Weights of a small encoder-decoder image transcriber: batches of 64.
Rows from block 3 of the image encoder, named by matrix and row number. Rows with one number belong to one neuron. Each number is 500 + 40 x the weight over its row's rms, rounded and kept within 0 to 999. All counts start at 0. Numbers have three digits each. After the name is the row's rms in percent of the matrix's.
# fc1: MLP up (encoder.blocks.3.mlp.fc1.weight, 256x128), inputs 64-127
# fc2: MLP down (encoder.blocks.3.mlp.fc2.weight, 128x256, transposed), outputs 64-127
fc1.50 107:487402532458535501547526576488444403528480441514517417466508478479479479464551524413588467484476512503526530482437524537454556539558516586509539473538423539549533517532511493528456478519490488
fc2.50 098:468526514458450455467535522475487577514436481450506536510517489504513497530489474502434558568443480480567483480443370542491518618500483464475515503506524426492580463467522440484573542434504450
fc1.51 101:440557465474485486513482506548464508535476570504533491443475611490445448580414517548488504508493536441513516459536443559508490440544529500491466521458485557489528580473523521492479402616528522
fc2.51 107:523452500561600475518482538543491445560485412517500493594503573500512533464466483469480615515469525519495493502438513509498519544506533520584509499483502487459498498399534529493496531543453480
fc1.52 084:539430474573465547543515424476422514471519473455497496423566538475541504523477456504580534530480522427515461425549583500483501436499567431535472518435494541496481519540542530516472501400516569
fc2.52 089:469551555594492465535526449451559475466489503516482438536512472535431465482460573558497494483485507518467457580558493475476500428451443511484540460460483451494545539532518465504526523562584596
fc1.53 095:502510503470458561495542572466542518579521534452536460512454468515463507510527466513473522492409480473475498453479468448587509515573389489430555455556483529479588479494557522528531464421501521
fc2.53 097:566421574554462424480500459514523464520518465512430402486507481491486533461565566523519451584563540501579458486569449527485523484517476529480410457435509497493485529529488530495446513525442555
fc1.54 107:561509529473474537472426455456474540514457523545535492508532487534521487563461446549471482460498512442533471479537493470474477429447524477518432495560495500519485499514535496540476463536551441
fc2.54 107:520560522478482523519480434521524435452539497459544451472465487440476485445512509571543534544456474550516582524466551556484493546538490521518501494520483565405544533448458512511452439555517516
fc1.55 096:553479441506458535548512559471550536503491424486412555507447450526494470543460524469538456441465463546461554546541460508430526444508506508454540468503492450464404526550483462461575578512479520
fc2.55 096:485541508536555588445465513507526431517504552457547512480481535473504489538470502501552611509507485410449445499556461490545460468444547565497465502511570511520460457557458497504462504594491454
fc1.56 110:508529496475477490488490469510458524486510527493481420511479587566553526573546525497557504528474526470466503530433476496496543518490541455504449525519427523526470504463575481410529549444661410
fc2.56 106:568510455518468528524501482516534467466515492496467525515472422508445451501457515480479493467516486433485427466450515517516541503490512508517471506491521511458480480455510515548460500547402503
fc1.57 104:522490492449399505573556521506414509532431453521408557540473526517475496455518446479455475461519411518471545460522555530490564478477514505447563417485511515499469488556464498498513491493575516
fc2.57 106:565568471467442495494447461458567469548486548541535529521524536466520488449447575461577535471487498527488522475459506515540455485491482507459505454473459569454543567473484508507463477538478455
fc1.58 081:477614527462448551561457502515484499511529519465490456562530480486436521535473459503548463523524544501457539481530590473500499507540438506464511478539508551494518502520550406526516438504559521
fc2.58 090:468423492443493490528509514426460455471484474404594488455521541438488472481544513538458473491475504497557434474459510429535477473375472550508527517506415496516493484487496485458508444479488536
fc1.59 095:497481451466545486522568459460539535443456449421532559566494396500498483450479434459523502512491436525492490452491453470451506542500500411497496467467553516452538511472516510512529493512572512
fc2.59 079:612591512482508493506555554532556579544510483534471589455456506505516493498453518487466541432486562426541559501480450521459519502484512481504523481507470483554517477474500518550486448495445438
fc1.60 105:427492478559523503568460468504556511457450579498485452469502593480524475481419542524566572569477495497483531532516569523436463411490476499578497461539494540446480549517518518488441553414526513
fc2.60 106:502523493485507439542503400513524375639476523576508524506485542571474487543478559518507515516533488527500534472455419455564486429555537499479477480523530545521517470533556511517421406511512480
fc1.61 093:577483441513464537531577521510544497516482424513533511418450511554434555573517530475512583528524493529417483475446489549476475540460480459518479478493471507531516493479478489448534510538536508
fc2.61 099:601459480517483493475518490559403497483429504577456522528538565491494495507488463553467445501472494436448463499523533504453526487550469554406512555559501491554515441545511429481472486508508460
fc1.62 100:579504466531501476475484546519488518503524484565489494584517505511526490494395421489552474553517478476496558485535520514516492539551522514472544524492547381464525578470467503506546460564455467
fc2.62 096:458488511422493525505472475560592498503523515481508420462558530455543506540493525456447573490439570555515421540483575551481458474499451493490532541447507456511508483517595468531492516470506469
fc1.63 108:508603506451467505507470501531531513552558543536451492587504557565457512517467521500589504456498407497430501519508507442481498495483444518514406496551527544578517481453517463467476570473593513
fc2.63 108:571554534451510545524452510542512505515479549489518524532589466495491424486459509501511577576473611540537457491533499456570466469470577536472554466483481484504520545422505515528481495467515510
fc1.64 097:506484502474470497482500458503505511480506458469442484537510537523512565454460496467486413572515467549483516457494461559530445489538544480464459533473479499443518423559532452536487563507596495
fc2.64 100:507509490507502394491510565463518476486460447572542498504469439511545436507492466535530453501414519506505563493498562502546452594479452502507526465550549541524458540475467525512564529485520561
fc1.65 096:533507538418551402504472519486497447485450471605500464462506526526485510490488483522465535512531468458523574482498415453481462505487563501499543532416445440524508550518536505498518525516525480
fc2.65 098:494418502530521554441633536444528510519475488514442518515563516468522485523509570460536554443475520498512513542562543435508551524442574567445469512504479499452458465559468489556526487450521448
fc1.66 098:534526425560495518499536516500555470512511470491523472501564528468471521457518506465498459482505429562479526480497521434504505519524480512500600483493544557483522535547512551449490510521499540
fc2.66 107:506558468447456546450468460477476515476542632460491439483455543547456539513509487472544530575578490543576462473547541469410400396485520519489495499522562475570526502461536485442505510499525480
fc1.67 100:509510457544398440499562539516547508542466505481516514564501530516557508459459521543516533458507428487514480437474479528511509529576548565490566448447513497492589493479532443518580579458533449
fc2.67 107:431483499480529457493415495486477486505521500423448550550483525450478456528462490472484478577443458532549513493483450516540526483494444483489471508502564481469477553401551419549555438497577480
fc1.68 101:534490521546517450465505516550522477424502508495522459478508556495466460452447454470472525443443428498559495531529501429502479475501571568514497585504540556462488486514507458506486483406461471
fc2.68 110:558516490527500485552475491430575501501509515516427510462480519562487519499544568471472551532508437520502550524415510556560467465575454473467458456553461450556467527522469522459527525507490494
fc1.69 098:467564487420496464534517520512526476504568482562440445503465472634474511455509451405537544487539546524527545501524594536493507581443543457485490509537448458533524475432449473482501515480556492
fc2.69 101:473429558484486478548561499465466475503492530559545508516503517471476459483467504532474422453466465497502439553461456510471443500566471522456558561492582545575467509551502431501459471541553548
fc1.70 099:518519546514536475485528521545479543478445517456553503536452572574554493508480540463498517482494502507470471541493488489486536519494584552588408461421507510476439539449480559501508529531466525
fc2.70 098:503481469480478505452554462318495438500517545505480481563501526520524500462540486551511425553468478474479494447548525561515425521532537524546497560491523463559491476534553533535442533582509521